From a checkpoint of a small image embedding model: norm layernorm.
Rows from block 3 of a small image embedding model, named by matrix and row number. Rows with one number belong to one neuron. Each number is 500 + 40 x the weight over its row's rms, rounded and kept within 0 to 999. All counts start at 0. Numbers have three digits each.
After each neuron's rows are labels from the 100 images, of 14976, where the neuron reaches its highest value: "responds to" is what is common among them. Only what is clearly more common there than usual is listed. The data: dead-leaves pictures: piles of overlapping shapes.
# fc1: MLP up (model.blocks.3.mlp.fc1.weight, 1536x384), inputs 192-383
# fc2: MLP down (model.blocks.3.mlp.fc2.weight, 384x1536, transposed), outputs 192-383

fc1.42:550523480471500546495570530430522465538469511485552647509556501423607511481517465533466491490523517522468438520509437478482452462395521554471535466523434508534513473494533488531588436513533464486535492541446518481519468533477488514509568450486430502512465476489636542485508496503359446460571475528482553472439458492516484561482582473497529477480489444527431493462494455463473537467505466488589557534507592465500519499509409406514472486523508505517473439507526564524487510538433507508600494512534518496446430500473504485565481531508584397515489570495554448467504493485431472466
fc2.42:512481534559455494471504496496491492515557602512542512452512528535493527468566467511533467533431491466497527531496518488467559485500526500556475505469463513499503478433483504468460499493527592522558527475512528497570546498569534461578514522524478431427492461468500488484434555505489544497547556494498483478502502437463471497424502417450484556484550512490497548535492488508505482530562487415513517510370529505533584504468511485495501517495458535480502499469484493485460477472494535459505422541483500459504517549510458480483469528582500499461492509494536487554469530561508494451
responds to: grey

fc1.698:535527466493495513498547530435550446532490537478571586513576487452577552493523454565445493475548517492493468557516417468488481451436535545482521466533425510518507500466545500509574436524493484525516509521430525470513505518483511496511552468480471506497455435496572517509496497499383436483641496503504569479441436492528487520466537457503509492470504493494452469474464443476464557462508494474578515513509543488484515493495423422526477509528523527529466403483507525514455502536430505482583482503521532481429456524493477493560486510539599424537461584501541449500495490507443450442
fc2.698:462481570537485437515533422477445468508523528482521554489547545563547507456530480556537490550441475491540475567497497482490513528459532544533425477428476519534553502452448509452563472520559513495558487508502555481562551434550531485547524489547562426479491455447543510423436545546457532517555587444458519549487443450461509514456566464462538532503501487493580520546497462560564481547566466451547459540452539473548570539547459460512509512542457530453507481468446490438484508533483515484503451553472525462492522480529450560558485527554502468476482511502541461557509549498500447471
responds to: vivid; grey

fc1.483:502503447500560526466571550429542512557541477485496620539524484496564523483507407570437489488530524515494514559497435459523466513474541568469537525518475517541516474483529507496521445544501477550547518484451494489522505525498495519478565445478459458501479481521630553455465517509429407486592450526488516459454479510524537520518514520500522512469514508528513507430540457490456488448505464520550543507474624477504462479466483456509467450526529486550461421515542525528466521530393524492534512506533477489456431513529467469560494506526572419558512576466553419546505470528460504490
fc2.483:499508490442505524441513515523523496463505401544480548529527466567518532474511532530488516532461555471537498535402458422545520519462515543488535529449529468517533502517537505514522523486557436456504509489508487483483453513492438489489518494457556442489497491507461526429482460483512467512525444443425532453468534464562544511540497551403536533438480482537592566447524521553474491456531532539483527519477551534498453443429531500449472491568493445555461497457551532541492481489545457501486530489538509492503500450525518458501499504533512502490498443422530505506441444449508501508
responds to: grey

fc1.739:491443487459573445504563516466518511556552485472502603557559468575493513456511441604440525545520468500542497590451446431576505539508510535483500506466472572548501468484497505477504474547536461480481518480437486520526507502545477542503572522466518468482493488528602510445423509524464404531557442471443490517500486477553531505512496527434503535441516477506541522428534468537504464434560450516517480496528621525501468465507458437476538479544554474577452457483512462521534487493454538504490525516513482504461447459562466483554448492539563437556519533448488453553535447458472523524
fc2.739:494514464472505571419530579425549451515532480476491485519493463452455515557454509470485458469547529519576507506473479491525473528474553557498547536575510428514547496470545488485476507516508465520414561458494454541408535548470418520445527488423499533503523498571461486506582519425483469495518464527545526458450508583536576520538529552576538430496470454509485611475563533508459490461418471523540526498559472517428474464451504521426448477498488450531477513518547500568421544453498476532532564413539456473498500498549491456534486542474501514535557518476470467520494488528480522483
responds to: grey

fc1.436:548522435498487536532544550452545512528489507501566576515552487460584553479547478519433479463539551489498461509518427488486451468425498534476537501535428498534487483461547477527562453482485498465527475528445502495528466540470494466487554438473451505493460469482570540514492491486434449455610490539497579444461423482534490506480557480470496503482514479559453474470469448433446509460512492483563551528502532473522508483464418486520496485520498510545493469482545571541488502552472518474585502517561510477426450521480501449531511485472597408528473591486561450480473465495408460440
fc2.436:537523515529462519484530509496507484535501558533554539493532529502515525447541463548499459569429542481519505577482490488499521496450513554516500509480479462503542481480473493481458479486545554522568518511502515494527543506532506417557542459541484399458482428445548511457457555493505499482559549468463520477471520476479493513433484426460533557480527508495490532519470485513485489493533459419563517489411542556506578500484513464473483465516428540512514472459519510503469475445460523451517428555499543465482491525492412482533514522588523482473461503475573464585408506544509470436
responds to: grey

fc1.401:538460475512488544503550559455553482494458528487563546457584517444450502490411445555476487532486470527517461566549439457460467451470525567466574459549389518515503468484534497532476382522521564518515533506487516511493481565490509510533572535542454475516514427498532484565485481491456507459520522520506458467448490502465470497473535438554554485460508481471453520492478460465458542495496536449566536492474544470474540531508476450510513540509466557487475471499493524476463518487481503505548457484503524486455449508479512453578481536501579475490460554471472450482536541539484545401
fc2.401:536442490470519546566448511496488581445489411533464459527460474485478505486472560465525534461501475539582532481431505474579456488506417485471519544508542517466510502541511509555507560469447460419470484489552473558491445518455476501488468528478504492495540540532439558476524462483560529455504495520485526474540510471515498504566503527485502494478501484544519529497508526522499487495461550575463552481568451535480417433480497555500534447481517477538520573471524521521540501476540496523473576496511516485543540470511548467491459467473468499509499413463470572472450458453484522569
responds to: vivid

fc1.663:498512481467543513498524553436548508512487496367479502509490492442443483547521477526457509458568450470572530495502457458489502468492601512515530522567499532578494490462545459495487488507466458518478560486373497468491498538516531533478502499458468587479518520517541504547517499539481387491470446542577479476530490543530510451517561503534509409477550462484480506479507439448444443426492493510492504474587524457490492491492463456495589476479539483547450484509526478527504498567466468486503517448530479473496478469496512475524475515461535486532503499486424482508573469518499479491
fc2.663:568457488466505524499509539527519529471469502462461502497483490538430531423529523469518527412537474481508469475445513478529500442480442483426536522463500534547525501496527488589489543464451499457559476557533484469538417548475547459535497471479442538484411546479490532457514411503504489410461480544422498438563469454513413416502536494484493482473533478522511535501468486500476416490567507504453557514521493502540521479387488515489565562550504493502495520418538519534583454528546499464431528554537469489519491453413562433480491460476477499488464480483526570435513500466507460538
responds to: vivid; large pieces

fc1.537:488494465497566459521588516459526499574526486502500603537535489515566516477501386595428518509544488515480516571505426463540491538507520586498544515523443532517499484500508524474514438521532497521495521470458511520514525530507487519491579454481512491514476482506648503445463534488481425523582432500468502496449479482544535547504455496483498546468492531501527490433525466557450510457523480500568481532479566498488477499497431418520457474525516501537486457510533471541490521532378530515514517511541482505455411504567444492574531516502583417553496552493495396565519478512466498504
fc2.537:507479461468538578526512538506510488483463399506469527516512500473484477483529525525472516498548589463504558517460441481523461517450432522504539513499535447461536460515530473519527549463564429464462481499495440463458468556461498472476513527441500489455505494519473483485539463479540495480555456501475502452482488528536516518544493570489539484482503473552504592472459553492477434476447506549464533472572560521467472493394595488378464496501496417541449496445530517559509541426554440501527525461545531464511530455510532438520536434517517525535502502451500522475415486465504491512
responds to: grey

fc1.58:518498474512482517579524532416531433509499521489574526492570477474589517527472487532510411508520469484525414538506459552446486461403487515492533458511449492533505473500557448519519479520498550490522496545408543482516496533468547500513533485485452470509416462470545544539491501524458487472535527542496519455444475478532513535500594462493508472528525441502439458484478434457459580483511497438549533564502509468498504495501405446500507485506475503514516398486544561522503465512487517474602495512542538493394447537449495481530503513498625422489480539532512474486554462509414501380
fc2.58:513468500510546434450540451508496596533511515491498544525472490620472538412542444516459545498466499492544610545449460446534491483510541513449472588448537570552489476472504493513450534488442461446550526478512492539531464478513510457524518461479500486421503509499576521453435479510527459502547473430442501519522504419521470472492489499386529534463561516547536545447497451567485440476569461511495475479515528596537501450449524503544548479548535496535474552462511474521532487566451520461450516531498448463476466457526490480515493472498519466540500494449538448542478472484506514525
responds to: large pieces; grey; vivid

fc1.47:507499484528456521552521557437549443525488543484596509476556489448567532533475480508516431475546469469506438532545463550451497474412468524498559459556444480509515505488561469507556462496497561505502484529413538481509520540472537503521534476475432507522420450454536516542516515513461502464526519554521508438431443498514501530471585439530505454545488463487423470500460470445452551499480492427598529545531494471496506510485398478491494495490476529488529406495542540533465476474466528497600488494554528512412481539468481476539514505484572434497462531541496461492530482517422498387
fc2.47:524465507511533456462532435512486587495513492528484558515479499629481528410542470543469516539459511531555565578438466459535473503485513514449463584431516544559538477499490508520465525491475477432560529469522514541530476472518507461519520451496522452433546496492574530452426489518502471525570480432438491529522501417498493487494500487383547532467559492547563553460510441556511449493567478498503474477495537614557498448478516498522541486566522492537475553462507486512530490568473544470444498527489498483479464469522472507514522478516531441529497465443557457529488485466506527507
responds to: large pieces; vivid

fc1.710:483499485500569491519555513452535505555530489492487616529547469507548515494469435573431504496498467545534522576501423452519494524410523564468512509543479518516556459505519488496577448543519463519518543464433515523500501505523499496471587510484503480482491463511637510463464500561411426520561444515507553512461426491534546542513563518473563468468517493493547479442544420542463484453505471513544482508493592476539477478520437400542522465519527467542431441503496495523472507531405562486514511501514489490439423512543463482563501508514569417551512548464552450540500471517485517496
fc2.710:531540482415550541488560525473480441466495525531499572513567535524559505497477471592476520547416495518436504553485467398533469477479470596476522428469504491477556440502496478533508444506605464499498491507529573453545469520500483513518554552524498424471480465481515507414441433473446447472554462479495489466490474479476454501488517508460509494439481521475512504538479514525490502458498491478510540508450572438535515520491489409510483533523485500549398497476523533495468486496496504505531461486503558468500489462477483457589452489573513538530475513455516476512500490491449486505
responds to: grey

fc1.161:491471465483540485495541496431518547536544466459498629529530453545501541485488479539451539532508425501595501517480427448531453532462510538491519548464468567568518449451543470522507478543554471468496542467475469537485488501485501476472537552490518477479521487527579512449445499516414434512547467482449512496500451479501530504519554520430532484442530430485532490435529390564497473471547460506515496520546597517463480477492464434537571483570531479539436477486506501506543481545456559480484498509525481466447467470522487481537402479506541441546533566456479468522568482459493493511
fc2.161:469402483537475554417550541474565411562520493480545521540528434457475545530449450524459423468522502506507462517516472527455496528461491531543547479560441452528569467438506480442492445495477563545511502443443508520473560537526440548477539495443455512486481475528533479539534544474432473494543513546530471459432467494558570498513562494531535447518508441469445604491554461434435492468480435475592523522501499500489460491468489457446493435521498461523497439515552506552448510481478530538573522506548503487431469547562451468537448537487539437541517564468483453521529451554468521419
responds to: grey

fc1.285:543426447468523558466530569499552549513446488485537498482499507425449456546458493517495463471533508550546482483512466487472464444484519526505557529547481491458502516568558525541436465527484452456486517493443511549472477555454425529488516526475452553539510508475523503546526497453487456474472461570549478445499550561552498496515521450556546411516438427521457551467455495442420505412427533503506553474567505521504515473490553529494561480431498534538455510566564527542479560518489446542549502444552520543502468541488539432520482513417508487534466455495479483473523477482492534479
fc2.285:518504537501495475515536500499500502496528507457442515482505479595518522431583497483525490502470482457518509538458552490518524467424486480453495528456497529587538470461481459544559505468482525504584474552533516474551478523539561440510523467503469442430407499484519536463463460538473500482489498478467554491547427434492421434485533492395487496498590541543537500536491456507507438523584465477496509508477512503558548507453416466521564559520491504493514520428503526488541426525509539409420485556497468481505517464418497463497492455577491499469502491481562546494483519507524460497
responds to: vivid; large pieces

fc1.383:545492509518484503488531529480492473515487539510568570477590520461539502508439463568483470547479449524489422594542468474463492466435502539460516454476444489543546477500500500523555464558506574502523517517507540520515474527493498525549549515551437452530450381490593509512467492542422493485566497487487459475445470511463479548439521449494574486474482495459473481507477465516510584506518513425538522536454546520535556544538434409506455534506476527481491422510479548469447510476405550533549431489497532504480484528488499493529479561536554479501462529501533467489540533535456510419
fc2.383:518458488515539532613449536501488538459452417538473469507454454477510458533477523466511442464476476531516525535455524495545492510492415501492506497543538505455502488559495506545480526453431511409464454466510479502483522526452475502449443575475511541515543560606443488537458500517528532484488549520548479495522509501497536511584469537489486485555468526487534488574553524490518494548447511537467550483566468543489404477486535474431509444440547461495544544507478514499509567530593470471500569501490507517537580475512558485478469486480448551478528423496469543459506485500505503517
responds to: vivid

fc1.733:467495512520496451549585461483488511556520502508506526515539495528534483511459373617470505563496503528531485585515495502541521518528500601535466489464449500466509536549487535449494423500589491519462484488515521490507557463543481523497603480501526460576523455489587509460435548505490462546558463474482501546482502526522524536507467497475523537503490507519516508456513500580519513496473503488519471510467544495451479501567517473488478471502498505527507470572461478487497566485430520530501505481490499544487463513540399543569522485531519473536473536527502364554517500493517520511
fc2.733:486496509513513537506606538560519494565541475553502575497561483469456506539489418550424446490486523525485562569486452502464528550477452641536509535532458450471501450566488506457462426464483519516477528433482470561452524529520503496446578518489507476453573478545604472504557533471507443504507485515523487477508546520522575460492468534499515471480541502513494548464550524445461446447468437490500513460475528546487468475536575496470514385472491478573458514487529483523467523467482487460532468485510522485455453530574414488636524450527564465554549493481516399556430416512522531458
responds to: vivid; small pieces

fc1.165:526482462514484503485543545439491472495485542478565525463537520441523512550449427518480441507478498497527454557566482533444492481452533544470520476523422460458546532492540473492523428538490511528541501528479568462488515539467486514532543526554431467519491377448573514523509485535415481483565513518552467484493443528463484531452568458582548509542443469487433468514485471474484530495462515439571504528483487525489519540527490460531561529472461539453501458527467529477437518493423511572579433520493550520468466551489484505546488505491573463492452556545504438488509545549439484437
fc2.165:493370522562483501476449491537476534556521496508549459470428485504530475481415524469490448518471455568518556528504472540466523526481474401562488566495536514514586562459462535482471547596445569491493554439507431633512556476527509526501441494516475478502556496512530439520443545515516547502563535495518440513434530485487526557510455451476537503542539510459504551480516446464498498542506495505571475456479466527454488476493507505546543465472469525496571464524475454493478540446479550508554504486498470542455494547548445521462504512515504471488488469537526477532453515550540580443
responds to: vivid

fc1.186:509448485517503523520528534452527503523511563475542573435577507470508526492440421539455482511504418558528440550534445476480500494436518552499549504525410522554532462473528497455530417534524553565526528485456541508512533525525518515541567497524432461548490424491558501560473520524411490490582528526501437469452489491493479532440519445517561496515516451479461529466461432466458525496531485441535511503492536518476541519554454428515522521513493529465498466511512518492478476568434568538534452518541537475470463533508470506567474555521586432504452587491513417515574536547465520437
fc2.186:505469446484477512513440541481516513478502411511481448544457485453483489515454524433527503472545465541571423452481477500531411522487525400448525496514526553488489507521542519503495557406475454454478493536490529462524475500461478499449481509481475564612494533498486560525472500500472528465460519528476509495507486499511571468608607523530482499480431427522492521497504492485480508510443523553476519547539436468489406462481545542507522456531498429509579532461469512511530537495510473565538590528538496454482565476477509498420509454448477501478463462508449491460561454457500503512
responds to: vivid

fc1.282:515492462438557510502535537389511534488479483407498505513520499464470486532494472534474510467543428503565445505476451456524480476438587525496530532541476562555491469481570473526483478559506445488496561503391525472497460520482531512482523501474477565532492509512549506518510480552474397487478446539520473481525467502534509483512594480501514429460513405472482463427485433475458476406496513498486534519571526461457486465511486451515589476496541486556445472504537525523520491543474500495507503466551503463483441456476532475531490502439556447514491523477449467475609465485472515494
fc2.282:520471519481479471522494503546508523459510491474435485503465493567433511425515532460544545451514469473488477457457531489530537481476402458449498513443546526555534514484494490565505561485469503480524481542533463479526434511499542481540472489484487529481426563498472508438502445530532514448446477497431487467546474453499428445513508509459476496484522498502555523536485501529498427516553498520449529512519487481512529481419490522493563566543484483504515541426509490516603450469549536451406549544508446503515525435430559458464476482503473522466485456503501595449490498452528470575
responds to: large pieces; grey; vivid

fc1.127:510441462438595493504582492479506541505494473453494581523532497516483505469504450556452536538519449527568485509458447434550461511481535583476513542481469530554516464495550501501490451501603459477504523501471508518496475507501476502468549507482505475532525501511562517439450480485485360507511420469448515505516508502529507494533542514456553476425482437528507566410510467563493483406526495526490499479543641555457484453508520489490542491552523478576392514473516507521531500545491484534483504517539508480509454468524507479565416486488536458530492505463512457483543460456492515516
fc2.127:482424496472509503468524558516536400527546509446464486515517477427382511567446470502495468411566445498477478495511493511526568518530502512527536407550493495518502500455506514475440505534408518551435515498473438476481535523504482575529507558455420581539474533548516468567550523484531480467468458561541420447484532568532514466525490511606481471480509517429425571500506582426458510470482476515515495536559512418437497502455543510435506506472504469517492467506521440533490497418496504521524569439540423535499489496512500463518416531459506508517502512506427499517548483561514573489
responds to: large pieces; textured; vivid; palette: grey

fc1.697:489507450495582489506585531463532524548511501487533610526540467509541516504521406621462475497545491523521497602513438456538492526500545590503543512544470517485502488508529492461540435494507454534477501483460491524504529507494476509482565478485528483498486451517643515463488523474427411538592463494491535505474464489536543515510495507478519474488494478525544489428504451557464507429482496503513478512529640480510485472499457441536510457506544496551451461514523492500460513584426512495538507502525499484456421530559433487573516472484568432558502556486511430553507481530467480506
fc2.697:565521474449537550487494557529520517454448500525478565489528546517441494449595518531478532562469543421458511544411486430570454447511460542495541501458564464433537464542540465584511531449557426449477523511511520484497416540476536440524512524492523441420520489485525503433465391503531480456518442493465525444518509454504450441511451512456496538461514498509520523470451560525467473445513511530474536442454532509526509491426529473478436518492507487537462483452526553538548483525555496424475476525512503473512482455411538431522511424544557512508479470442517497496431481451471486550
responds to: grey

fc1.528:513461446443499515522544532418525469489492540541551558484612530487597540503476469545480514537516502537524389552506442476536456502473516544475556472476400495461484493486560496516552447529539438476526497519455551492508468545453447522534551526500485489537467388466530529450467483498457474482630482512469510462420459514492475589460540461506523514449487424489472472458479478516477566470497511459544525546507540497489517507478475465538468523542496529502459398497521553532498504490471506506557467505548552476447413470481521478553512495519643410505459585494550454489530513468447520512
fc2.528:505483516561456491484474465450457562510518549487482492488455513533497499447520521507542522524456484501585583518476539521491493502509523492465465565454549575541549478431451471504465538512457550458532552480537483546549508494492518455506493520526552452442586512537480562443457487543520562528544583481466549525502508446473474473485517515449543550547535542543555579539580470543525454562529476513553490471481471566471478489503493517507568488524498485468537554460457507484503515484468532487473481551479462472524551487509500511502452494532466461447567476471511502516499575495533509510
responds to: vivid; grey

fc1.100:479460515453533447473544511426524481523547530478547569497601507488464505540451439575441499521536476587517430574554426479494514515474522558507495451512447507518483502484495527458487424554553507554504503503435554476524527492523450605514572512517505521558485424508553513477476488453437451539571479476526456510449482528515517541480519502502569486486479450461503497484517489527501527464496493432568481548510557465476514539548488423473509516522495496502473412526491525496440535518444516563526469473516532508445454520518478535564466539523567479549483586510474438502581518515453535491
fc2.100:476463533540471469493525451540491531497508453508488481543441475568466539460499515488480466509477473521533582514440499519486461537447429523485459614484541478531593506494458499509538534416493531445536416515533511542509480435506515499467515442504531458518482523454494536475484506547506493501519517464501518526527488463499505459497536529447595503504496493599572560515530459525527450507525487523518486450486495608497453436491491532525526461537497477566520570469497485479482516524524546526483526514486548508479516491533505529506528510528486479484507445490553477515395426480509523474
responds to: vivid

fc1.473:531454488516557499533515498450476475494476529503559553478624531508576538508477497532508464547471472550540426569506479509532457482455494518469517462452453511466504518510533480518553483559545516474549505526501571498537475513468493516554533560539485453497425412441532544466448471518456482475604476489468522487470461474472474593451538450466525497496504450482473430459475483552522559500493521444539518566495565472503530506512439438556533532503501525502451425518500569498498469487484539507568433509507569495486427498483511492522511519496580446502440516525506501470571520487407516490
fc2.473:469499533586469480490474492484508501568554535445494489489500470513510506502499495496465438515476445430544591551527483568458579545483509471593491548513487511559533457425469456445481507592463589557458572420460436579442590489540564442456468509499472494433561502608514442546515589537481510527507550507540520506483505477507535460485453500484476505561584532464500513493552475471497468518504457460537472428488487498442484501500493485537573482483507486480528492507491448503476502427461569392515498472495425480461494544539445514466496498542517495513568517502498504576462508594526517441
responds to: vivid

fc1.455:483493441472563503461566534432553497533523482466510594526565445471521520495484450558432501503588514491518482553508412455527501529449543572495550485575440512516471464498525501476508390551523484547497521445417484506495509524496483517474583499502505523505493469521581488457507512484437414519568449519488511466447449510526547490514536514502513479472514451495522491436542470497452505430494475509550512506526605476479485495494466439524511486516528493534441383510538499520463496530437496505522511484554490517430364505546490476563530507480627426550531564494463433523526488511476512485
fc2.455:583451454445514577473581562509554528519445468546517528496536496506523497461512488554466540523481548518515533538435442461517451429482476602474550464496483451471506496515539485577467486489543456431505485503509515478495438569458445502511578544476472464469457501460544528426480461471506465441535513503463491449461512476547462532531509501454518474462484459490505534467466517526438507435510509503534575551483534499550506449425516468468474452506468488555430467476577552577500489456507496500520539502569551515459478450482485389581479514518541477548462475454539458502455417478449484510
responds to: grey

fc1.86:493475490462564489527526536460536515531499466402494485507509477461478447583499483531517496461573457496558461489513452491494543502473571516543519523555472537562503479529544482482471485523505466514470550481374501482473528514520525545469517510462490582544495513528520485551523523550477426507459422552559448484537524552543544507532566500528515401480517402488478508451502434445470477422490495498480505496591537477497483477517485480472595470498542481530458485543533483523527484580474468493499537431550503498501456475510511475523493545453539500535494464506460479511589463507492519478
fc2.86:586483499476504508493512545532504490460474565464511490480486526525434530450541501474525501455529493477508471463485524498515510429478480486435512484455492541529482521473513507571489525467457495486563458603527512426570418531486530480572496500487431495498395528469498547462489412499539494416482474526435501441546478479491405412451530473498465514470514500523463523515437515492479487491585513467464562539501508469521558499406492505467557593522475532507496507428539515514578447507522489465458479550514475505528505459397560432480480459515482511479440481505500587445528505478511477520
responds to: large pieces; grey; vivid

fc1.682:503467457426548516464536504423502545477486486434501497493515504493454504479500495513502540492582513516560435469508464439527469490503602520499514521486454551560485494473570534507448469513577425502516518517472499469508466509494469564485528471511503550564539506506486522495487479470463442486497458506470469487510517539503493487516590500508511480428468375523511547489502455482502483456557518488505520495580554473435517495489548502426564525570508499499403498496536518511536529578518451552497498479531531469551507465502536478530430526492494496498481530480448486467599504451480507518
fc2.682:537437477476493539495506596502563427504498550454474499493491494402416546520479492486492456391592461488502498487475499501525528465500470483469568466564512473544525505467530482534503529516373504501470474539472467473498488558461491537556480544450380595496426547503520534560577475480526483424474468586524475417488486540540467449483503482604487451485523511492409557500460558418442491470486506506508537524592499457482529488410490525438528529466497499525495468466549489551503464438515502485526557482563439536490496491462534432491414489445512485501462494507451520476508486527496514496
responds to: large pieces; vivid

fc1.218:493496455459539542467583539451526502562502467453502580519552477434531510500472428543452490481548476517496508543525431478498484516442567566487538490565428533525481467471516492522476427542487469524498546457438472550479491544463523531462585461494444562501500485525647500491527511500431440470528472525491477448468501495528545546532548515514555450481511460462500492458537467450453490459519474515568559542561569465475494490500462398519519442529507491526463464483531509526471504531413528522538529492544500476443407485518513460594507530436583413549525555493507416528517477491449497492
fc2.218:532465510490536515458516533529481506515464554568512535452526552519516507468594480513489494546437513515435531549506491446501502449502568525500515473468487562491539468459491505517512487469511488493565520500532545475597485528516594442575522534540480435414505474441525496433416482488497493459554516512474478466510482431485467492446466462458475580465536518482499476518495480520483459490571491429500531515392576480568553510454491440562469547525462547492447476456511506495475468565509503464491442552496499441522501507500472451513558512560529509501492505470522495533470521498484436469
responds to: grey; vivid

fc1.413:500443467452586513499582494467502544488499465443481584525524483501476487462451453552458533550492435535592486521455455448549457511462522590483503554482469534558535458492545468500502451500589462455491531488472502518482478504495489492471562549491511488518541505519566504455456493497465395498497432481452496507519490483518516480531573514467593457442485396507515559432518387550485476416515492521485501468548623530465478447519520479498546479548521479569403513445502509521541503532492505522479510528524506455489474463522511475560438486484529474528501493457501455486541461458484519529
fc2.413:490439470467516526472532566504538408526529498442471496524512476415394525556439473511484462408575451491480478494506485500525545513524502514513542416555488508523496492458526504487448494526409509551447507493473448479484535538485472579513513564449420586535466544534519482573563516469519473453473463573537426443479522568547513468539499521612485467487504505448427562490503570423461501458489476520521510548570510414451499493444541496432509497483520470521485458494537456542490501440482492522535567442544431530493484492518504452516414529446515494527501521499417486509553475553495555485
responds to: large pieces; vivid; grey

fc1.590:509432479476559516500583519499522554513507476452475532524493469487453424544440448507447500463518399515543532488462463465519499509471546564505508574562469508566549472503530485491493465515506474463482567472447489531445487520514524515458551542455487558494554513525566494523534508574496391494479422536538449504529485502540524470526551530500572411465528418465489518422523400493459454423454484514458493445555527571502464446507506476525570464502528463572434520502518490531506520569469514514488522433533480474491453469532495469566475519442528470541508492469494448504531449500498532504
fc2.590:524456482455508527490506564507531431502510521427460485507493482420390517522483494479499480377578462473475477473487504501521545483511491475478541436545522499520501499460518496531457531508372495531482490519492460462512490537479510544522486518450406617514432569519504506542562478483532495416467462573511456428500506532535481453531505513614462475490516510484421526503488551424457482486512485517501539561579499430468503501414510500445544525495504481510494478481535475537534475457497480490504596464534411535502494477462546443491419514446487503498495505513418536465567485524504518518
responds to: vivid; large pieces

fc1.329:515515495525466519582526543444538444510503542492586523489573496465597537548491476528505420490528467472532430560517456548468490473408459522490552479534452477528505486497563463502558474519495556493521480541403532473501521529488527496510529475484435496520421461478542543547488515516457492480536524554518527451444459503539510529478600457512499463527497449512435464497476452436448585486505495442560531554500517479518501501503416459490500495491470514513532377494559558530467468486479507481603494501558537505404449562466498483534494502500606430492482536538518470495519481525420495382
fc2.329:513464495513548431454562431515462591524508505512497552519478492641469513419520430529483527528444487518543581566455478452527489494518545541473444578427522560552485475492489525513441523486473473445554536479526494544539479451500508461518542481503511458438507503498595526446412473510529466521547469415445490540532521417497488488496490503378553541468552510530554561450506454570514451479566475508480472467505542593532497464461548502543536487538525495539488551463490492501526500555468521472444495528482490475487471463525474490549491476505522460528490475467545429536507488479510542518
responds to: large pieces; vivid

fc1.639:515438460426600519523566542464504559475487482456482554506537498504471480489490458540497534508485423535620483537462514438572447477482537546455531539484470556526510463496559470544491468533519457447501558496449526517494447531453557497487536568465481507493523497500562535464465475577517374490491407505487499490553484456519504462512556494461553440446523443469503515413504476521477478424503517500435529487534593533471476435511494514550587487490532479556438529457527516520537466545508497477477492515529505461498410460499537473554467467471547485490508471490491470465567467449482562534
fc2.639:472433503426541455494512511553502476488541465464419500525501472497405517480457490494509559437559423469448464496468511469570561538527494502496497436467508555538492495461502511503444510527454495536473515525520443460504485502511532550519494561471483567542438551543497476466518480520542475472450431524440419476547540515518472467538477534527477509461504516425514567509512562503489476483564480544447480536555508457453495488443552500456517537529531446521484501456525451531605447454505506497438566471526440533530506421507532463505405519476487540496499463500434546481564487492525577561
responds to: vivid; grey

fc1.611:511492519488486470577511481423488432480521515462533527479585523516507510497444500496526499548507441547509363500558495540484483528438509520484485461472427532520521507501539499505532475489632544522543481555496572480517482471513501578528522514534516477575405424459480550501472503512407507506549503466443482522490432498479475533481603437467559492535467441469480469497437419503534580516520523420536489599511498476494515515533429455472513528578489510470504470495492577467521467554481547566503461504517534521493497502458498537524477564521524486491450562536493488458630526455461469453
fc2.611:452525540533500494513587502519520484567535511508520553515575479491493495550469429603438444520471498489504539618519444533463555538452486593561495504531455461474485472518468477442520429553501565541483516457429504543474547486559504487476572532499491486478552438532588459535526557511484435541519517511553517524464502537525549459469486528491510452522522510475511499440557479473506485454470471461524474418491561485512490490538504473491546416453489496562471457525498467507455534478468529472533461443503483502447415543571426535593499499514578479557545524499506414582441445560487507427
responds to: vivid

fc1.580:511535486561455530538518552396552424538501509432526558516525492458563553541512477536458423474544505453559482532504441545450503471408541522496531466546491488542489475480549459503524492532479556524494508537398501457477529540472507474488519445470443526503453489494564531555517530516451465501536527532555548468466476522538517545499575507517485465533540465512453465501503447438446561471510479489562519534541514461472511488506446421482489453481494489524511373497531532519480481480411511451593513495532507516424473551456470474531510504475578404504503570509453480514533472556449475375
fc2.580:519471472471548482463528499541510621494482490505480520523491495637478528407560480509484544446494544485498586506462486447537453494506509518456516623424506556528463478471506497541403525461448453415574490499532482521540447526490546462512501464471511494441500525499528523444469432474538473470505463508432484474577507420517485418503482509405487539455536511549581507477514471541468408477567478528436528499519528584560475466414544498541538503547528482541464556452540488536550466576521482469417527554520473455509491444523534439512536432467493497526507481455534497487478475458503507540
responds to: large pieces; vivid